A small image-text matching model, trained from scratch.
Data: 101725 training examples, 100.7 epochs.
Rows from block 3 of the image encoder of a small image-text matching model, named by matrix and row number. Rows with one number belong to one channel. Each number is 50 + 15 x the weight over its row's rms, rounded and kept within 0 to 99. All counts start at 0.
After each channel's rows are labels from the 100 images, of 14848, where the channel reaches its highest value: "top examples" is what is common among them. Only what is clearly more common there than usual is listed. The data: drawn small creatures on textured ground. In brackets: how many of the 100, against the usual share in percent.
# convs0: expand 5x5 conv (encoder.blocks.3.convs.0.weight, 192x32x5x5, each kernel summed), inputs 0-31
# convs1: project pointwise conv (encoder.blocks.3.convs.1.weight, 32x192x1x1, transposed), outputs 0-31

convs0.140:57 33 71 63 59 54 34 38 25 46 45 41 80 42 36 37 72 20 50 51 66 64 39 57 63 30 54 47 69 50 46 76
convs1.140:56 49 57 53 26 55 41 66 48 45 45 44 58 91 51 44 42 21 58 44 28 47 47 31 53 86 38 49 51 47 56 20
top examples: starfish (62 vs 8.8)

convs0.63:73 70 66 39 33 77 37 52 43 61 61 49 71 40 66 45 39 71 47 26 61 67 56 60 34 45 77 55 48 48 47 22
convs1.63:85 55 45 35 31 83 31 66 46 41 40 52 42 81 51 37 55 33 55 42 43 57 45 35 34 28 53 55 67 47 40 68
top examples: jellyfish (36 vs 8.3)

convs0.116:32 43 61 51 56 52 46 26 48 73 53 49 74 43 47 30 70 12 59 39 81 64 55 36 58 38 43 31 60 51 45 66
convs1.116:57 43 70 46 55 64 59 35 57 51 61 04 69 69 30 66 29 60 59 63 58 59 65 44 66 48 63 48 42 64 63 71
top examples: purple (45 vs 8.5); green (28 vs 8.1)

convs0.41:48 50 45 56 25 81 47 53 48 60 55 39 61 50 56 14 61 39 62 43 49 65 58 32 26 30 78 38 52 66 60 73
convs1.41:68 84 33 60 25 63 31 40 58 58 47 42 65 79 62 46 45 54 32 35 44 53 29 42 34 40 59 69 41 49 69 65
top examples: small (68 vs 26.1); snake (33 vs 8.2); colour: red (26 vs 8.3)

convs0.90:26 42 29 28 47 56 27 52 32 70 35 47 65 65 56 46 21 74 50 69 47 71 58 42 43 51 53 49 55 70 64 27
convs1.90:31 50 50 72 49 43 45 45 48 52 56 53 30 56 64 86 84 37 47 38 14 63 40 32 42 63 65 57 64 37 55 57
top examples: green (26 vs 8.1)

convs0.3:68 39 25 45 34 25 43 29 31 39 58 63 62 55 68 81 29 58 64 60 34 55 54 62 50 50 79 35 49 44 56 37
convs1.3:33 65 47 36 59 32 60 47 57 57 61 62 23 56 65 35 68 59 24 36 33 35 58 60 36 25 56 53 53 53 61 12
top examples: jellyfish (92 vs 8.3); black (25 vs 8.3)

convs0.62:42 51 52 14 48 36 60 41 51 71 65 37 50 43 69 29 26 58 60 48 52 64 55 16 49 32 49 62 75 71 64 50
convs1.62:37 58 46 54 47 14 49 43 64 54 57 60 70 06 54 62 53 48 55 54 53 50 53 73 69 57 44 41 16 40 36 36
top examples: small (53 vs 26.1); beetle (41 vs 8.5)

convs0.83:36 40 28 56 48 42 37 42 36 64 44 41 25 53 68 41 58 19 43 32 92 33 65 62 50 37 43 33 49 52 58 37
convs1.83:55 11 51 50 50 67 74 56 40 47 41 55 14 37 49 53 48 18 57 37 33 46 46 43 43 31 44 51 71 62 64 35
top examples: spider (55 vs 8.4)

convs0.19:42 52 35 49 32 51 68 65 39 65 41 70 22 44 27 57 51 74 41 54 77 57 69 33 42 50 23 41 58 27 61 49
convs1.19:36 43 49 37 48 29 61 28 42 41 41 53 29 41 46 78 23 65 47 63 61 51 16 23 35 61 50 49 64 57 42 68
top examples: purple (30 vs 8.5)

convs0.133:43 57 59 37 56 66 40 71 38 32 58 39 68 59 40 37 36 55 73 52 17 72 56 75 44 45 43 76 37 70 54 35
convs1.133:50 54 43 46 38 61 55 66 47 41 43 61 59 86 41 13 44 46 45 30 36 51 59 41 30 43 78 55 87 49 54 54
top examples: jellyfish (48 vs 8.3); red (39 vs 8.3)

convs0.5:57 84 59 57 69 50 49 59 67 53 74 26 51 69 70 57 60 58 58 51 47 70 74 47 82 38 58 66 41 53 50 30
convs1.5:57 52 43 52 42 47 20 46 45 57 57 60 37 59 48 78 64 99 60 73 47 50 39 53 36 80 50 49 42 48 49 59
top examples: caterpillar (32 vs 8.3); black (30 vs 8.3)

convs0.82:48 43 60 51 50 55 40 65 51 68 46 78 62 43 01 57 47 58 39 44 68 43 41 49 32 59 35 53 33 76 54 24
convs1.82:60 48 42 68 59 62 37 66 63 44 54 53 49 59 67 72 87 43 33 51 40 34 43 73 39 73 50 53 87 53 49 69
top examples: caterpillar (47 vs 8.3)

convs0.120:69 52 40 53 49 45 70 46 48 73 38 63 45 46 47 48 68 66 61 57 65 26 70 32 49 70 46 41 27 73 49 11
convs1.120:48 11 44 58 43 54 28 39 50 34 47 48 27 34 47 66 20 79 44 43 60 60 59 60 68 60 50 47 80 49 53 41
top examples: small (60 vs 26.1); jellyfish (40 vs 8.3); colour: purple (26 vs 8.5)

convs0.111:57 34 56 20 24 51 30 29 49 65 86 47 54 39 60 49 39 58 42 56 41 72 56 44 42 60 62 44 47 66 81 37
convs1.111:33 75 62 51 69 29 55 46 38 28 54 51 74 64 49 71 55 25 67 39 52 65 44 51 27 15 51 60 51 60 53 62
top examples: dragonfly (47 vs 8.2); snail (32 vs 8.1)

convs0.79:13 61 33 44 28 32 34 70 40 49 55 16 62 28 49 42 47 56 51 45 38 50 60 45 64 36 42 58 37 77 60 40
convs1.79:49 42 53 57 56 53 63 40 43 63 54 09 23 60 63 45 50 40 50 44 33 43 57 34 31 06 77 44 57 45 53 47
top examples: jellyfish (39 vs 8.3); red (34 vs 8.3)

convs0.48:38 23 30 58 77 33 55 46 78 74 31 51 38 40 23 48 63 64 64 51 49 66 64 41 64 43 47 56 37 31 48 36
convs1.48:55 40 48 57 46 33 16 51 67 65 69 73 76 59 59 75 72 64 41 30 34 50 52 70 45 77 54 50 40 48 50 50
top examples: caterpillar (30 vs 8.3)

convs0.7:58 47 29 49 55 80 64 42 68 37 32 76 32 52 51 42 52 49 75 32 73 46 55 41 52 49 74 39 44 21 43 28
convs1.7:61 49 52 49 58 50 51 53 42 29 42 23 58 39 55 29 47 17 39 49 44 44 73 40 42 11 55 65 43 53 67 18
top examples: spider (28 vs 8.4)

convs0.34:45 67 50 43 42 47 41 18 77 79 66 61 68 51 29 50 49 39 37 48 47 78 57 37 51 53 49 48 68 71 71 31
convs1.34:65 43 58 44 52 27 43 38 35 45 44 34 49 52 84 76 44 28 52 61 45 61 31 64 71 25 45 22 48 48 40 29
top examples: spider (44 vs 8.4); dragonfly (31 vs 8.2)

convs0.33:42 45 31 50 32 25 23 48 57 75 52 52 62 52 58 15 68 28 41 54 68 61 48 48 46 26 39 49 73 68 52 57
convs1.33:51 10 64 50 69 51 56 46 54 40 54 23 33 61 37 60 52 16 54 63 40 55 46 54 71 64 26 58 54 55 38 71
top examples: small (55 vs 26.1); jellyfish (32 vs 8.3)

convs0.49:54 23 37 54 42 50 37 55 45 70 42 55 18 58 99 55 46 49 50 65 55 77 58 60 40 48 45 46 49 51 74 43
convs1.49:60 56 46 48 55 62 03 61 54 57 44 63 36 68 32 82 72 42 40 60 42 33 42 66 46 73 53 52 57 59 51 34
top examples: caterpillar (77 vs 8.3)

convs0.81:52 52 61 35 60 66 03 55 53 27 56 65 66 44 36 34 54 34 42 53 48 58 34 44 36 52 69 33 34 52 79 44
convs1.81:32 43 43 66 30 76 14 41 56 62 60 67 47 80 57 31 47 31 44 35 48 43 52 37 21 41 50 62 55 59 63 57
top examples: spider (27 vs 8.4)

convs0.45:50 20 45 66 50 70 39 29 44 61 48 27 46 52 71 37 57 30 51 38 58 70 54 35 21 48 76 22 46 55 51 60
convs1.45:41 65 62 45 69 70 40 66 42 34 32 62 34 53 23 31 65 24 36 42 37 38 60 50 41 48 34 32 50 71 59 24
top examples: purple (69 vs 8.5)

convs0.139:60 58 54 29 38 43 46 16 40 60 63 70 58 41 64 59 32 61 54 43 41 87 39 39 40 41 59 57 41 87 53 54
convs1.139:59 63 38 46 56 44 52 44 50 28 47 32 54 83 66 66 58 18 60 61 39 44 64 45 47 24 66 45 37 40 37 16
top examples: dragonfly (43 vs 8.2); spider (28 vs 8.4)

convs0.39:49 50 37 27 46 54 35 40 62 42 67 25 61 47 53 39 44 75 73 42 22 70 68 68 48 26 45 51 36 60 25 36
convs1.39:51 59 28 61 66 45 60 47 40 48 36 56 33 68 07 48 42 54 66 47 48 36 72 52 32 24 34 42 75 59 61 39
top examples: jellyfish (42 vs 8.3); red (38 vs 8.3)

convs0.172:48 74 51 39 40 72 52 60 90 59 56 65 32 67 42 68 61 41 49 40 35 51 71 36 72 37 67 56 64 33 43 37
convs1.172:52 46 48 32 44 56 10 90 48 48 45 47 60 55 47 45 67 43 34 51 86 50 65 57 50 68 57 50 75 51 43 39
top examples: caterpillar (51 vs 8.3); orange (39 vs 8.4)

convs0.179:25 53 56 38 47 39 50 53 64 61 66 50 87 62 40 77 52 49 34 53 50 68 53 50 44 49 41 86 50 73 70 70
convs1.179:51 39 49 56 56 53 85 41 51 41 26 42 58 63 56 86 49 09 41 58 40 43 35 44 60 63 48 48 75 46 62 62
top examples: dragonfly (34 vs 8.2); snail (25 vs 8.1)

convs0.100:19 57 47 37 28 20 26 63 44 53 49 37 48 48 36 70 43 84 33 53 48 45 37 57 55 60 27 39 35 47 50 69
convs1.100:38 41 46 50 60 33 67 36 41 35 34 44 12 57 50 36 34 94 61 47 47 49 44 51 43 63 40 47 82 55 46 57
top examples: small (56 vs 26.1); purple (43 vs 8.5); creature: jellyfish (28 vs 8.3)

convs0.28:56 69 46 34 52 79 43 26 62 47 49 45 67 30 73 32 63 54 61 45 48 68 37 52 18 35 51 42 39 62 22 60
convs1.28:85 59 56 58 51 53 55 59 54 60 47 64 65 63 78 68 56 78 54 55 77 66 45 68 40 84 48 51 50 41 57 33
top examples: caterpillar (62 vs 8.3)

convs0.125:44 13 34 55 43 44 36 43 51 73 56 46 61 45 79 45 28 77 73 53 38 53 49 66 47 48 59 48 26 59 54 26
convs1.125:69 85 37 53 51 48 77 47 54 58 66 76 39 37 62 29 65 49 53 51 41 45 46 41 49 55 46 42 64 63 45 06
top examples: jellyfish (55 vs 8.3); black (28 vs 8.3)

convs0.60:26 38 25 35 37 25 29 20 45 63 43 35 71 31 52 47 47 44 51 32 36 63 46 57 75 45 55 36 27 57 48 52
convs1.60:77 41 44 45 45 64 59 38 49 34 39 42 62 71 33 36 24 64 63 71 19 70 33 39 64 40 65 47 52 31 42 63
top examples: purple (53 vs 8.5); jellyfish (27 vs 8.3)

convs0.152:40 55 17 50 78 50 63 46 55 34 35 35 71 58 51 44 34 49 64 51 29 82 60 44 47 59 45 33 51 15 57 51
convs1.152:64 57 71 55 47 16 42 61 63 55 63 30 66 36 73 44 61 24 51 42 23 46 52 41 44 37 43 29 71 51 56 28
top examples: starfish (39 vs 8.8); white (37 vs 8.6)

convs0.166:63 45 69 45 31 52 18 45 38 28 70 65 32 62 48 73 50 50 75 48 50 67 47 39 55 37 63 69 29 23 49 49
convs1.166:74 63 45 50 41 82 54 58 69 48 42 70 33 58 57 26 29 73 49 38 49 54 36 38 57 45 54 43 91 57 54 52
top examples: spider (64 vs 8.4); small (55 vs 26.1)

convs0.38:47 67 35 44 40 27 27 63 63 48 55 56 59 75 47 80 43 69 83 47 55 58 61 43 62 28 38 61 74 46 49 37
convs1.38:35 43 54 51 63 31 19 55 57 67 48 62 49 46 47 76 54 49 28 38 51 34 61 76 70 92 42 37 57 44 56 45
top examples: small (57 vs 26.1); beetle (29 vs 8.5); colour: brown (26 vs 8.5)

convs0.85:31 50 53 36 33 66 44 39 38 51 59 27 59 31 28 51 42 56 37 44 46 69 61 29 43 21 37 57 50 87 73 49
convs1.85:30 53 45 45 50 77 61 62 56 55 45 37 58 61 69 46 38 82 41 42 42 46 64 30 52 33 51 42 06 46 73 62
top examples: dragonfly (29 vs 8.2); caterpillar (29 vs 8.3)

convs0.97:41 11 30 44 46 48 65 53 69 35 29 61 54 41 52 26 47 61 74 50 44 30 50 55 61 44 67 59 32 37 46 21
convs1.97:49 47 55 49 63 34 76 55 51 51 54 65 37 54 80 70 69 12 71 57 34 47 48 49 51 66 58 61 77 58 53 27
top examples: spider (30 vs 8.4)

convs0.1:38 48 52 76 58 33 13 28 44 57 38 15 37 41 55 36 63 48 40 46 43 43 46 33 63 21 53 48 50 64 65 41
convs1.1:39 27 65 50 45 70 16 12 50 50 34 49 36 57 30 42 73 63 46 45 40 34 59 56 73 58 35 48 52 38 50 63
top examples: green (30 vs 8.1)

convs0.109:34 42 48 40 60 51 46 29 76 54 82 51 68 30 84 31 37 60 54 39 51 63 59 38 43 22 39 55 53 62 56 32
convs1.109:61 09 66 61 49 50 51 29 39 36 48 58 65 57 43 56 37 60 47 56 37 57 41 47 64 81 50 37 26 37 37 19
top examples: spider (31 vs 8.4); crab (28 vs 8.6)